Weights of a small multi-label image tagger.
Model: 32-pixel images, arch caformer, moe top_k, depths [2, 5, 2].
Training: normuon at rate 0.014, 6000 steps, batches of 384.
Data: trained on drawn branching plants, 72500 training examples, 31.8 epochs.
Rows from block 6 of a small multi-label image tagger, named by matrix and row number. Rows with one number within an expert belong to one neuron, the router's apart. Each number is 128 + 32 x the weight over its row's rms, rounded and kept within 0 to 255. All counts start at 0. Numbers have three digits each.
Before each expert's rows are labels from the 100 images, of 14848, where the router gives the expert most weight on average: "responds to" is what is common among them. Only what is clearly more common there than usual is listed. The data: drawn branching plants.
# router: router (model.blocks.6.mlp.router.weight, 4x96, trained with AdamW), inputs 0-95
# up: expert up (model.blocks.6.mlp.up, 4x192x96), inputs 0-95
# down: expert down (model.blocks.6.mlp.down, 4x96x192, transposed), outputs 0-95

# expert 3
responds to: three-way forks; pink blossoms; night; habit: spreading
router.3:147136167137120159096122087191141169131093159135151086108130136081156101142156097090081128145157140096100081087095075133160119129098107068094144123144120119151158125152202068110142124164143142123041109187187167111113128102118136121119133089091186186106146111081195131122172140122133089094
up.7:145139075085139096106148133150116101145118089127175121144094129142091105148126172167101113108148165055103168171064145158191166131145170084123140111161162110128161118097139099127170141090109162206059160185109113086082161113073143072124086181116142153104121103104135118162127087166132131158
down.7:118126164146122113148164114149154151100096106168093133118117138136119145099178137094098103138064167149105084080185129137073146127150111159152158143123034081096148144145040143138152094200110137055146133123159099155080120121151122109158073153172064105167162128122124153122135145145127188159
up.8:091100081110134137123136098120149196125117165062107104093138131138122075140108142121142120062142156105051097095127147179142165159103139114168138117106080123154170135176117081076138164111094177136072150187169193198085161094158135102113127151116099125117130095178188127143105117141155107112
down.8:170115106210195105152132128037083132120137079140169164145192122143103127129115141113087103115105178129114094161151125115142141130112190110130094120131111051112118110153103158162126166125186117110155071129148157098148090112089157075157106165126129085129119137100057151142119154163154169180
up.9:146176150141114101123166123139132147097150185183109124126083128108149116114096079058151172164117141097136120135141146132159151118113166154142153135111075066105094135096179119112157123152101186087160157102138124138107147120153137083161080114125102114228137086097122127122088125217154091047
down.9:103121149123126184162096131173178149105138090154146045172143117101143112174110071193121113130174102158150193081064164081104118154089157110096110138160156105130129125189149097128091170111104094156123087101127157134162087141064131119125080123127138091089165152110141174140104181124155086127
up.10:157129122101144133117147148083110124080159136110142116087100106112090157098152096122146070102133107153148110115107112083132117135119168181184100161174130073122058124190132158074120174149143188070157148110136074151146090111125100110157122140093146131210131161065134213107132127176139168117
down.10:127145077106147154157087080141122151077142121114118090168153180122141134114165027201150092133157091138118119072118186116168179113113100151105146118148102167178176126124116093115126122094131066137149100145114083075174142107074163137140170126118170096107089134126170190163132083121140125148
up.11:075139095175161100145140139147125102173113116091120130162118060097140168095157144150103061126185091062081089186144085104128128162172123166106107217114129153165180150118125154137115118124108164120131155107099140127186122098129111161168127121164109070130187072120066124130141098109105146103
down.11:095118115102128082145127176140120129058188090139153114143096112163096201186094117215188090172132124075138143105136127061099111122123103093076157162141138117105134169165174136165188144117156108140119171093103133106108142158122105126136138098173092108125120106140172150117092109056089113146
up.12:102154147151170155176102131134150106096108109164171108149107139115128071169128160133090123118037172069104164107133074101072095150078124100162121142092076188091146124150185115175201152111126151133075178145085129163152151134121132090131105110114116099081188133129139147154133109163107160157
down.12:148103136145090155050143123157073189122118135162160145153128087180094143137125122091173109120069160132136144169106169159116112100132136143114203131109173108103138145096080187122116090113116164177137094172107112126170169116146028109146114101117133128151175106085112059128160116116091100163
up.13:126129093149104152178114099104138177160159098166126146119116144135139133098150197117138121101148118127149167085058152086180143138119127118189117163107117075141086132159137117115069143117114142089125196141141139135106128110081044124128038114152146094172161154116077164161094089197129151086
down.13:101163101136175093105168164091134172113158161150154127127131155149114096127128104158111165154106099118068070169170170095094114147157104170053120072126166189101124101107109143136177114120158094114157079114133144074107116086069235096145116192091145144129109121135123139127156130133107153155
up.14:087101147136157073175134100201158109145136153117150097147126118115109165171105097088123039091123122121043137151168174166131140118097126115180096160154118134155113137104159123128126157108094109146130137133112093132054097090138071140137136116073114205154131135200108141136125152126192136071
down.14:065109129151130142169187096101154127132087101096115138166129134126162121083190132156137137131127090132175120116076108106150196183171138140072122168077100175110135146170180090162157109122122124107122081151087186078135120183142123175111141095076134081127094114181065140132074105145139124141
up.15:068097101174106148081124206140140105143100116115162084132104067158151163077122131132118105104130132135115167167086149067115122139132107074182167134158115139156120188131149122136184126161118108084088173046191144145079087112126100162104147187117139116135086131169143130108120122119126155196
down.15:087071156189085116069148089125137128175078156084126147147133141144188137144168146137115129122110093080141106174123099139148106102188113133131184060011132062108147101112130153209142114115138099154112110143101140117134139122150128105166136131117111147157128176129129092131196147085118132125
up.16:057118205127142150115172130092085108111153099123167116097150100107099139101144126120130112156168061068086148194102139091122152155182122153074091157156129089142147159154172156120091123169121212150089132125088124128140177135204130106142127141084113083097121132124153146179157110115079128109
down.16:109132119119104158181093090116142114165122096079105108143128142133097076160133095204139103103129140173126194107099163094095099142153146081126066114107151116102149187077122117148162163160131055149161096127165181079147130146095133096153127162151163156191088093176092186114122138109127074140
up.17:087125110051190087174144095174089085115119128110151154189132141169112130110067111076198149137116065158135133138141133144104181190125153124126129112185080160153122156131149097127097140132146102134171133174105140097108038097105077099116151122108082167127138168121126119119154169152137090110
down.17:129134159209139189123147134060088163120133094116061181119125103142175081084149157118123130138110151149125164156078104138111080178126111157113144114062102075087118154219191113156115059136147143196084154134121109155133119159111154114084130079149115125118127134154117142121117118114098140098
up.18:161127096102145171165105152132134205163098102141134145150138117065148083125090112142089178148149079117133148155118093105145108190084163121111048110159084142155105125134105069138124157185122088146131159183085093188149057104131133158098158114157084171139126157144131097102072164109149133104
down.18:137113118162078134121123127089120176151195120166140184099150128115065132144096145146094142140126143120130087165108167125134145143143144155146099128091118060142111076138127081170151184156103134153143100147089125107140128245072062124148152116135126159189158131071070143142110170081144101104
up.19:128144089137119076145158199127133132141138075106131107091124130120146101097134101099097152123120147123084158151138094092093093110159112116092132131085170116162092128073136136175058133160155128193148126139186117148086086144131180097154186155134128184054109169128054149158085123156195103146
down.19:120113082120076084100058182086131101140102136144145177138099144069145120082134162124074141099145114123102111177104080123067158158125121183137131206163127123146146106086124101122169114162130046124106186128150136144151144083172147108148100155172156147129160200158161110093108103151129167129
up.20:066136139070091113095125127092062117106141166137148194184188142068099124161109154116128150166084115171118061151086095124106146117139115120138152073102129167125143116126174175181155121141096147122145076158128134162126190110136122108180121097155049158115147120109094149114123091092096174161
down.20:181120084079140180126081183163129114148128089094104080093148092146172132191111155159109149086101192155093129092129147177117141091168113148133119106158139116163107088103165137106089136139128110160150078100115115125132157156033179082106134104070189147087116136134166144102121135152185115137
up.21:112167122130125132171104126144181158133120083143043110154114123124136184155148159145083137101120122063175143103061174109190110119167140109124109171164133086111104187118085123181156152104136128121157048131124124078103127152129160114122145149183073089085107191130098113142170093089119150100
down.21:089127137112124069116128070145107114139123127121121146111096087191128128151120097112153124107092117147065119091186161113134159139194192153152138138140200151142139113156121096131162095204098125132075193142099105136144109099117119132215085144096142122118192109139078110102192118143080083132
up.22:158177109128122136149149125144081101102123103097133077159155087145120064180077135156109095178144126114151107089129153091177099178141129119103133154111188168148124152144147143109088149151132048248119157104143158120118104123129133102157091130135130087113139091107086166143046135120189139127
down.22:136082137122095168125160139106214120143097099150164132097111146165194093105184123091126133101154162100123131163141123134083157139117156122073094074131126074056082142157130148093155106111185152134185139138130153082158134083116132082072124107110128176106083146154173104164162130084077117171

# expert 2
responds to: two-way forks; wide; bare
router.2:118181117136099106146175162128187083158088110121134112144132119154156110148127108119130145142187128095137183138065173121099082132097108119150142127140165168165150129114157112194130088083101133116152170114082085105164099080098121123172154102236089053101070132147099119112166145161096111130
up.7:075135137138109121139134137131112139161168130138119128116164138112152098114115089131114135177152088116152120119138211146146148102083216144141135125121087103145150168089118078090162103196148126140078066152019099110094128089155209115118107109150170125147181158110149118088167098111144095127
down.7:175109125133145113060131149154107159151085148124149137150135077178164147078156078149145103103134100162119110134058094151132113126133101108079111128118143103118114102200146147119123127044141100135163177091198096087174172128170122115136145138068133151121214138143178126167122073086123132094
up.8:115083135133105090145169171154197139137140096134096123101170148178152155130079126110099137142076212138140096184086094154145118119086136112135101098146162111134137113128050105094092102110094156098051100191134199189143183084121142156114096126122135148122127152140120131088111193131131152143
down.8:133153142168109105126149134155104116053164070156147163141221109087090174108129076115083124160174090151111104098127131130120147119114132082149154117079141149041147167146123113133130156122105131133105132084128071143161118179171119118155127170144056141147123122124177161110120126136210177087
up.9:205142119159162097102076100121104137168138094099107162103153129074133123144125067079098146144059116088214127142050203134127084127157139135171132127083167107122146098119088119221112153136123144110125173136144108139149116159168123145149161112149091159101141105126131148103113092084122162160
down.9:105104117089118167110130084078132117194128160115144080119176127132139088118129178147157122149197147169092114140141048146144160110123134137125098155155153077116129145103100121107122103117100132151147113101159131155175126067156047132116116142189106139169201108124175172142085076101135188069
up.10:165098107162165162108118176125121140129154209131173105120139131152114103163132167098151122110107104141148102143127083090087158177087141102132171120126150134147099090095161118146129125159086176205129142125107060184086159121069143150116102155149104109137095032128185102138106109055164133104
down.10:154148119125107086164109088136124128042095121200125112078122102159117091113196164130093187084165170143171134165135109117130183092094141145105095189135061209131168124104117142095120130124139097109143140135136123150155169118182078123085060092074130147108148130106135165128144138157152134136
up.11:096196102146127096065154077189145120111097116154105170124173085112157160149110156169111135131162122117089120107140147144164132140097124107065124125084146084198144134164106162089155170117170135123117079121140130175106116131140202060064140099070169133172134109114111113105089086146175126158
down.11:179150118096122143095107142136109128162110127123125159138131107075080095115130087148141150126176094226085084108117101166178123130096178177111119125116101112118098098108199145172139057111107103163165150172107141099090122154154151113140123138137167128137239122144175110106086082093124092122
up.12:143124167161127151113140087109151117090097166136095109165100157167137102173117133082096134098059143141145083119053106066142134192146145091090161126153114114108140157171190127172086125157131124144118153146081143173167117067103209129147101135124144187174108109082161064142103108098142118121
down.12:114142156106099106124103155149101119051143127101152071107150141170152134115127163137139161164149183200115173112124130108100194118082096205130082181099188157142138147135052150108113140130152138160120092115115064111165144158117075123075098130132067157102137114193112116104136111138096102159
up.13:153084157110109125147148140134113061187187073099073175099159022133125129174114093120096113126132161144137124122156140112092117081164152183169137135177135108099078119103135212118110100157124118181175131128095128130127123128123066155173168131139095152131134088162069093121111162122141134121
down.13:083122125149155138164114186125113111186157116177138068098205106161111104138080114067165100096112131143084145156136176107175137118150124120112153105141138109146121162097174181121173138119147120143157165108066149183115082076106099150114107146125097146118135145089085171149098061158068180096
up.14:105152223107120091109123139148084092109132144162110134107127127053085169136105152179150085145136214145144180143121171131111143122123159114092102154148139092093099134166065128148147164121128119088123143152110151159065164170139181153086138096121156106050112039111134138123124131130124163117
down.14:138124072138167129096149092200100108101128146080190167125141117132131128118110170104160142153177070163060097118124112124159114088099097114138103137049126138098130150129140161172097186199113183143139127040152175153109100175139095098126101167135158169136134106174126125145123119087090121108
up.15:142085072140199175083091103114105136145111115147143147093098127140128129077146164051118082081072177087131134192094190121095099083120092179135112166080215138104126116114148186140122157162130110193122135159147123092083163121173142146102111127116123136140105130129130159133155159105120160143
down.15:143157132139099110204122142150095104147170136108123077130159173160080135130166165143154158126142160136134115118125112098162159184159098059133127113177086125121130142171139075122163138171082172115158112125108115111114124077124103048103130164122127152091113154161131119185076106061090158035
up.16:121074138130095134166119114074148149119143154171063104166143106138085149130146117137200153103140187118112177120176136185140177105080108144181144120118101050102102114109105161122160099121121097140117132126059067195106115123190148139099162169141127119127150136116106143065078178100101113149
down.16:148129150165121089098096155158139095114172093126142113079138185106105095113105084157086178176177125057189097171134141097093116178117109084168125144167080137152136181096055126176111202189105157126094128118160140105102133155159096152106132139119152087139123127145074128105162141101086134140
up.17:139128113106138123133101166124097106167160146116084077153097148106145139155145078003142124067138174156126137141084144121180166125133113121172135166123180070118128135160167179090121139106152136139098128141130068145098204102109139105143105188094133102121175127119159135103150110137074056137
down.17:158095120124168154161063186124196098167126108163094153154137146129170134096101117166118063146126062121108124122123118062152114122122081088140108127178141118154146133219055132128145112093113064101145147181104113137173143099119103135103125110174163101164105147212153132111146109124131093128
up.18:113081150182143150153121097052090189114087156097080156098107157116107097167114118187122152153081104070101159087118169126164140182085105137171164129097104162110100130109084100088141119135098183093130075117129147101162163152126112110127129108125241157124111158144135170132167148113144124134
down.18:160078080098100134134187172194129139111161163222108087157156106072076131124064114103176139176159127146123135151168105157094083109120147134111146139163131061149116117094099137154197140115090099159105134076142156172130077104109119143141125141134077163144130171111079125134073117118110121130
up.19:133160095129115092157157150136103114190110179131091139104179132128062108164136162117140117128155182150090170178131187071161142125191113104116122141098126072140151169154062133101107129124149142153117123124116086153100072160131178102161131137216129066113136158128077110120159124085089099076
down.19:120154150099156120152131117141163170164139075137160182140119100099139100131066141158088114074095094089134142127063063087112113114155119099153181126127144161140107160099131108191157198103152097114072142137120180106129155122146097138088215091103165189146122097115158093121112175136122073151
up.20:133171139150139141113149180130060142117120096166134129120133140118147167159144129091113138054079133146110152158147088125122090078087206112128171152150086140135073127159113088087119133214161165120103054149142096139123115092174105193168117096138100147079155158100098119129185104099111172109
down.20:147173178181101152138118128128154132120138128063105136119152111112112160131105105157151103075174067127113107160097120055159126122119218149103116151107174067104165180083137106163139097166073112164144126059106156153134114148074125140086177135126114086131119117163125123112159109145149079200
up.21:145137034198095142121139131170122164166059130154145095096116137099116085085122131120103141100076127095124177116093193081108123137131127142137093125100125129149129133127165073108104202121132122127134173187118105160141086138221217128125135132145129142118077130126109164088126132121111153174
down.21:133128165150146110143084090152170085190132159106112129164163156109106115125120190141154109136131090117089117144153081096103159151193106109117175156150105115147111140061130165120149167184135104121166108069138114090114153090097072153117103096150126101173224146087085145177110139098140078074
up.22:120144091120093054179136190131126117128116142148127152104129119107145085124123135136118161070103104107161169113166113173152112102102168138180145126084155089098067137109173173111120200105153124060104179087091087175138120143144117158154128170176071191130111141175147106105071156090135135104
down.22:155100079133114171137142140116129169173109073168108144140120142193182081169159071118116039185183147102110112117097147132124137117162082171115154115132141088147173149152123111082157082168072123153160111115094197123083091077129142135117103124148124131122117083074120134123180139147166142081

# expert 0
responds to: drooping; three-way forks; red berries
router.0:121103105116151134141074111120116172123157111143123129138081120118112172095158155153157120087043086196165077170176135144107180173151111137124069109150148117121126154149100139105110130111136120158106069134185144116107140077125077105124098125060150175162153172170164095156048131101158180108
up.7:175143100075246123131176111109140097066128133138142158116144162116074127103112149168098112171090143076116163193092152159105166079127132122154154157137108093159115094156178113142158118137147080097187098135138102165095125128141144089162124124122154082121114169167127100089139093166063105127
down.7:146133115122061152101144089133093152149077085196171114126155020150140150153129081128160096135129180109064090180146147097100126104137071147121159153162121113155067170116150166156136081097114135178128115142135164062094157113135086145110151130104164114101153135128134099151146180109177143144
up.8:185137125113125168148114093084085144179086108154095148097155128092141159196146140134107129115113171125119097064100113161166180079075100118131107147069142118121144176134185126144130094080111115177145104111128142089133061182132099117110153143120111136214137149059163139125129159079109175093
down.8:056117154108145077134122127116153124141160192133126130176111130114132092046147119191080148143130118114103108164154080127126118150119102137088181155150150148166132071136106043133160107170128080094122097133222129108133132114083178109134124103074088161158184107153122159159157102125089140113
up.9:162100144127138149186104096135114123152169123125124101148105125107115143084111102132092141194136185057139116103181157080132102135112175115065178090133154099126154141122090083067101131162087069159188063162188119154153129131111137161160113082161114112127078139152125097140129183164073156126
down.9:108115153126108097122133110171108130154083109126127136147139087110163184165130096098100180083152156130124133143125214174089107145107067111192103170133117184135097141156136098200160122124127131135116180133096107173130116103126090077118199137083131094129174117032151118127115167066114145122
up.10:160102115170125121146175161113090182182162153141130156121117102145146069110094132104144111108097143097123117132126127135148116139165202143092063166025099129176128114130099175133074113118123108180085151080128153185102142099147128088158164148142181125120104171095077118093126097124120201108
down.10:130096149077165208104140106176085097067190107105093091137127174150128134154108141113123159140118151134070125142097098113127169133126089092084127131178138089060145103101182126123099128168143176088063100164183121106131169166128110170126126114152127099154151105096104167166067130146159140183
up.11:130143136125191106058155098149094132008127180157135097047169120112134102138095125165114166157130111150143127138104135087132096156120127066147131194130122075160199126170123181155129063152108085111140086148147154131093110131127145153130122158116119127130164103162079127187104129123116131119
down.11:122157149159087187186173120118108138170124093141081189119046146165075134138115110149094103186121126132155082120122154135138105095148172122089100129084136134130107107116113112097122092185206088106155127127134180103088099045120123156150158140175141117103095135072153107141141126116083129190
up.12:144064091136068131136103106070107118136083136136130169143171094185123135200150161109150141134087095099175170064174142146099124141168128103180169078068141139079143084123203159108109096132087141123093138131104130165164117074156169120129132103176121091167112136168115146182100115136138132134
down.12:119169112103176141086027138129176129115152122152114124165040155078193175111180115108097193133134143129072053147107156083102125115105107111142129113154138120188124133121140170114068114129102165148142080141160112121094180121154116139122104120163154164177132141146124141144077107126128111078
up.13:125119055107119102171180154091123117157090096110070107156128098092110094196176218123065132150202115134158169150140138126108070089110134144123144075076116158129096143127138158144165141151114125148141113142161103064119117144114193093123120106146146183110105150194141091143089131125150132114
down.13:092128116141093188109141091151143185136117129162087147179197133176180162112157097082108128013088173163126109099132096118125111121185070114103112158161171141130095134134164115099133127145117151083157092136110123146079126073164120137126142117121127096127147139080089157121216139160112117121
up.14:158107051119132142103099153180114142171121139106158136089141124098124123129122154160120070175167142072078153137116081065156147096054188167122146071100134185139130159094103129124114112125099106111140072181135106139135179100164130186113127159198156082156186159110113109097155141115125128142
down.14:117141151141095074108164096118116136099093135150136081081092087073135135140140145160136174098119135127150079113129170100123063170183123131175166192108123091118069089174237134136105144169128088188117124087123125089133130146161131091156122108084169159114090139117136128153125160107154180082
up.15:114099060159119046132212102104142135072157159137119147144118093128131079121111144134131123140133089129109103121141178123117109171180166105140100140119164163078082086118077184100098112106177224085123156139141104128128106154091137186178147129113083158096127132111121113097115169133143166177
down.15:148136123174064161150096157148097081157124116173107078115152135168170143158138083143150102122078195129122170105160132094145111201123097142127129158128111118188117122113149107132105105166030078146059073095104149123150127165149141073087108143121176087145135139133158088103186137144152110119
up.16:137122201142146097127168123085140144156120158181118188050070090140125100131099198087123122157093087108158176163125156152138122100086126111133131124090155111080090165126149149189182099162125093106134094097155094181157089166132109108098108165114088116190179124129103100103141153141126166092
down.16:144123136105121142159162086098152112135163122139179147142171123103133142107140070233126123088123141157115150062088181103102089122160197119059109138083112072182136112118151101113132167131165132200141135137124171152145147102117105149170076107090086038137122105107118134116166142125134111113
up.17:161108092150158084141143105203158115064188124144092105137115146121127119167095149107146089182134133191105142103075184149094171128068107123174086122184165142143104124122113170134085128127145131111121164123076120145178133105170153092134098157101062125141114089121172110055112163101133155074
down.17:119115168184085134143166162105071116148120084083134141134132138187108120124150155130115127089103118058096159079103168123103102145211103188169123150106155162127157149119118099067153095171089167128161086115067148109156157149110117142141164132143122185140087163133072058131181143116103119097
up.18:143159123146142139126119143071137114116155094167151159138072159140127062124067086143099108163125145146100135151180060143097165194152145148133111147153114094105158116171179163195058146147126144123111136066091137116156090110159121158094128214090147100079137155058126108146094108145145108135
down.18:085102111109184124142132161101143133155115143138119185111176187167106124198156137051086170081127183156168087091107140118131172124130163099116138103109130162164094145106119137073155075151136109169149107169087142093111139131103131137184107083151091138136123094173113119094118112157022128133
up.19:149109146143139108078162168161062158128146155144149152123115156168100152153165125111176152120138133104105059077154156109092111070131122115118138109153136077196126142132091087125177104144065175143131191184141113105095132143144098142199059066111146121118043116098101157128124149151134124111
down.19:096129157092154142149099102140170125134077092102127166152148091110110155088104187143130132100132121143224124186135131156099200122103150130137131087130110143100167152139136230136132102095127147099103086120027135198136114149103126139059130122150130123172130141135119108150084088123079128154
up.20:118124124119151121135141140132096150177078143171095194128109148093076139155143062109117143109108164091124094179131094216113168134119145149090134168093130136140181175169160077148189025178147061170105121103138150151080099151114100074118132110130138139112124118106108099119110112134110153107
down.20:093152124162163107100083064158140079132132064138168144149186187065165099141193115198106070127123136152039126129134104117100100153127136139125133157112128137114151089118116095185148159127089177076145115147120105107158099087076196175133110160138094090151129108147139142119161143102138125134
up.21:164120146155158100136143112098170111112137171115132104123195148166114199120118188136071099102086142096113140120112157130119144126144093167096150137123154132096055078191165116097171182116099114156166099125107115141114130199054182109148134130162134136102128128148087085050070133105143119089
down.21:094101081110139133120147176156130161113015099167107111098095098131168059119166097106190105108103133142054149168162129139146121136121170116117138134117135063188114140155127146144132149103091119083098117136173151155176129101221122097127132122153146134165167164119130126150118135070133160079
up.22:080120159107143178105098098090105171138112092123119162136128094121181099143101149179106150154113114114115134132140222178096136122121187091132080145127113122149090067092135060111095135173182105164161104135150117120128169123175119098103131107161147086143146143137096148122116236122114184084
down.22:199133122095119068115150184068186139130152096147121141118116113127140179130106123167182088078062169071130083146111118118171123098134067087117163185128100118079136122222159120095075118150126130106145139135153166167145126125090134113174159164147131138124137125136159083124151096115149082091

# expert 1
responds to: narrow; three-way forks; bare
router.1:120098142113174107071131097123071091088151141117103172129194141135145117141099172127129119174149173077098167088126111139149121087145182143126139157089094101087114094115115171065140158184126137094150167094092144167098127206181157164108127186082146137139137078091064147099135105106122128164
up.7:140138093162117093111148129084140102112194175126143152130158158059144126088136164163075130127105162124160167123173150072131145104154122135144170095129137113121085136157126113160100150177147141164182150155107096108065128106182102130077082207117133131097159109128095034126104144078157106073
down.7:122117134092109139157104168123119202157106118100177141156076106192138156172084104089224154158161127186156066112134106149122072114140164102060121156141134087045146162165121195139144097116080123126099071114096112142188122131127145110114124121119117104122149136114132111101103100122134097158
up.8:149112150104156114144139165119115158161108126100145131172131124153197117077121169113144111077138101164125063117176157131088110155118116101121192162125126083142127177167079127145088099078108121156123093127106145093122131164121125114148145179142224097117017121157051082144132159123121144126
down.8:100129120181096203059137151138167129106140110147158121144128171155118064120138132061139209146118165158105186126129129100118128101102101167140087179115079147093125132106138084096196158196128119177152152124141060101128158096106147109076144131120129144130123122116181111077092088134149106089
up.9:120194109158140103107065182151118136134088147140146099175109080144080164068093147112123146145172176184101169111115166129122071179136104178103131155131170158090125129097121136129178137079067062118133133111079117133111092119150124160139148081165154146145174118129153155130106197096091093089
down.9:111142170178135095140121091104117152098115129141146147132111159117140108158109199109078124098133096104179090104157099165164143142125083100112136134141145191118091168158194095137114155180113105065113091134180126121230097126111076095139164198058134116097081112133139089145151099113143124148
up.10:129118149145121107091153104032165119086099109139151151178141186061097122101075159112116127115149145110162077115123118104156181166138111194156157161107090079135104115154172111119175137142071101135089149177166153105096115198108124097125146114143051134169122127142168116118171161107141112169
down.10:077119138127152160162072105175144160138082175092131147167124108169166136122193096147161086130110089188133064136104120147101084105164124189090141133182172118130078132132132109108096104075132157183077106095096109196120091109109146145138138120137195130146156127104152123135146057088126120168
up.11:094186119158129129140096141100165099207089157146117181141149143099069123102095119127167126189086173109125180091160118153156160162060129150126165146115154144158108076095113080091090134093143139152129125167156090207093103080143127122088124091154130127132100171141084118063100124128112099168
down.11:154132158113107148167124090185108098094093136122155144136166061132171107115132187172105135082122119136189097132087125090085149165113146077136096095144169189169118123090093164094151082099121160079128133110150133137128100114092112115138206117140122140092168117227140063144127144099104149085
up.12:161115131102142129161115154131175174093090079077069141147133154189131090138121148168177127177123125039127117161127113111114125128117155118104172155135143123211125080173090050113105145121151111088107117150166114193112132147100148101116103072131132156151109131185133068116136110137067140078
down.12:187117167157098157115135157128112099107150127164175075085162093146104175133151216112109133072077100117137085091167147150132200071098167119154096179130126096128170142136142100106159101132114136120169092108118157100170165112126127119139070101095127125162069122179103173074121106108179119146
up.13:090121098141155138137105144141125088140120079137174090070136137162172134094104110164137105146191179106117162126110157146119198177117113119110184155095149143146148130132141173141077153068149122101093072101084089125157095113127144112182164132044140094145111178191104090178147061127124145131
down.13:142127105147133134146154118162138090066133152164128133183083133101069075114130153105163099117096122151092080072141134168112138104092111129107097099052149067121082137111178122134119152156156104102128136147180179157119170151154147134117077139218120151166196077104185116121092155090141157121
up.14:140186151162077150130119116144190135131071166079105089145150109067088147136172111126125062178153174147141137179122155117190115132180123171082111146104099138190122160161135099130086110102166118130173111144116167170072127105123147139161082112086115069114103164115118086139078090115109116090
down.14:182114090123163174131110095092142141116118086145172123116145166172164108114054150127125104099128076114157162090171122090101130172074137046165136087122150173151086150137110168137132133150149181087079139140153077157121114145086128139154155113074070122112188166137114095122159204109147147149
up.15:143072164158141055185115100140129114153113144116122138181109115179109130178161095134147106115100143073124132154142138044123130184059156139128162152120188136106138082132142133107141114142142178119136062108171159137101106086092161099091109188140147087174174129136075111102155093106077100099
down.15:146104060080111080143176144101104155048134172127113103097148107112136105138160186166143151083087126151179157085140152168141160096135131122148116177102139116140122076089184164122086116168107173139192070121123071199131116091135139139142052162093139136156148129113109163156126148126103142117
up.16:164055133115115175174134192184162125065078158118133157117089119083101150132152107166067081103088166105087108120137164170141132150162151143145130158072138136091100078108180181136152132147114122093122180135067169130125102086144157118144157144124153144087092141129084099110166165091132178112
down.16:127169014053134108111152174100196138154127110153114173145155146118067189155134134127144059114193140148161147134136156102155105120125151139125067132159132122110100086139108148174058125127161125116133157109118078119121125114105097112089132106161065116180143112139159142102149119117190137101
up.17:139081178070066111151135152095115134103097117158107097130103135141055204134134156114090121113164158147097102181134092162105081168140118117092100132103171128156097146158147080181144136127144174120145201135143104109156088121159108090093124141102205049152140162128118131129139155056146140146
down.17:137115144095090158155130103185122151061148162152148125144144140096085147124113142100098086144111131180123099170154113186101078115180152101090094099074154118185067142154112135176140110102122184100124176151140145123151097109129147070065130143156161073153206168124091153096097109090160160120
up.18:116123140136192081133139135152093136176122078087052164102141182076078108107119144079137112129088140094153068127147081049141147129129131158142158098180177141096155166157172138132125101144145159131133149035109128103139126106129135141160158154172158082116142096117210152133138123105169107119
down.18:078143119102133173140145126097081129115110117075133162086172124105155140116116143170107113052124131217117102106139149098130154058150089114102160174134092136096106077124167122135124098134129141133163158108117123190114189124143176110166181050134120181103103109130149137123191060171122160136
up.19:130147136181131103161141089088125067177073132180141154133141118137043140079098101127101164099139165188090167094090150143085169137182130109127125157137145143134090143183157089164155142087137101168172128059090082156201139114113108126120112128169124125155088186115120146098131085135099112124
down.19:136107076077122081113117092149175192068131142136034122124093127167120120069134108167135137101112120133154183120115098114129076159110108165175161112080130099100109142152147113116116101154119145177075148128088136121163156081161123224138179132171157112185148130111153101168121147102110162101
up.20:127139145113102147055135153119172112112173135154070229125108088122147203127105093126123174057115114140123137161089153131090170152178119094163085091125140116155189120162129124122120113085124143177113079097202116143079088147146094130105133123172146127098138128173140140102086158147091115087
down.20:113154082115119140145065105153078132137154137208234128114135126146131126171145085144149081095138121136127143150151133174153112142133123183082116109112126123128101120124091141106048086143093141130104166098086163115233157080134104111163098164115152098120061140115134120153146098132121146073
up.21:132140155149103124192135135106163095165135151132147159124155138122119125146089138094131186156153114098078154170114107139131093144074170167139101143120142103156131076125100188182074085090124139097159147137093144163123064081097158109106132110123125179098124194167032103110077175109073097147
down.21:099158108114107118090146145175111123150170105193138103134142084109106080121150079165187113079149147123144131146047132094078163134134107114109068147136119151168188186150180105123166116114151178149119122159124183120175123097135115129134158097119122062125134088123159113085107104077161204079
up.22:138114141149100099097178144124156094110150091120072131129112100157129125090146143122180078172138157106147135170076136071182108166172085143104174148112111089146106189137120158101105098121136133066170172135142209163135137134087157120116127160106110130121172113129147113024132100112154125049
down.22:106146121121132170139102135129080147173128110155200072136156115120130145190092136151160089099179100140111094120140165147084134114064160126112118171130122147079129073107131096142137153178089179165117088094090167021147108118116152157118147134090089126135086099184113147098182112136172133170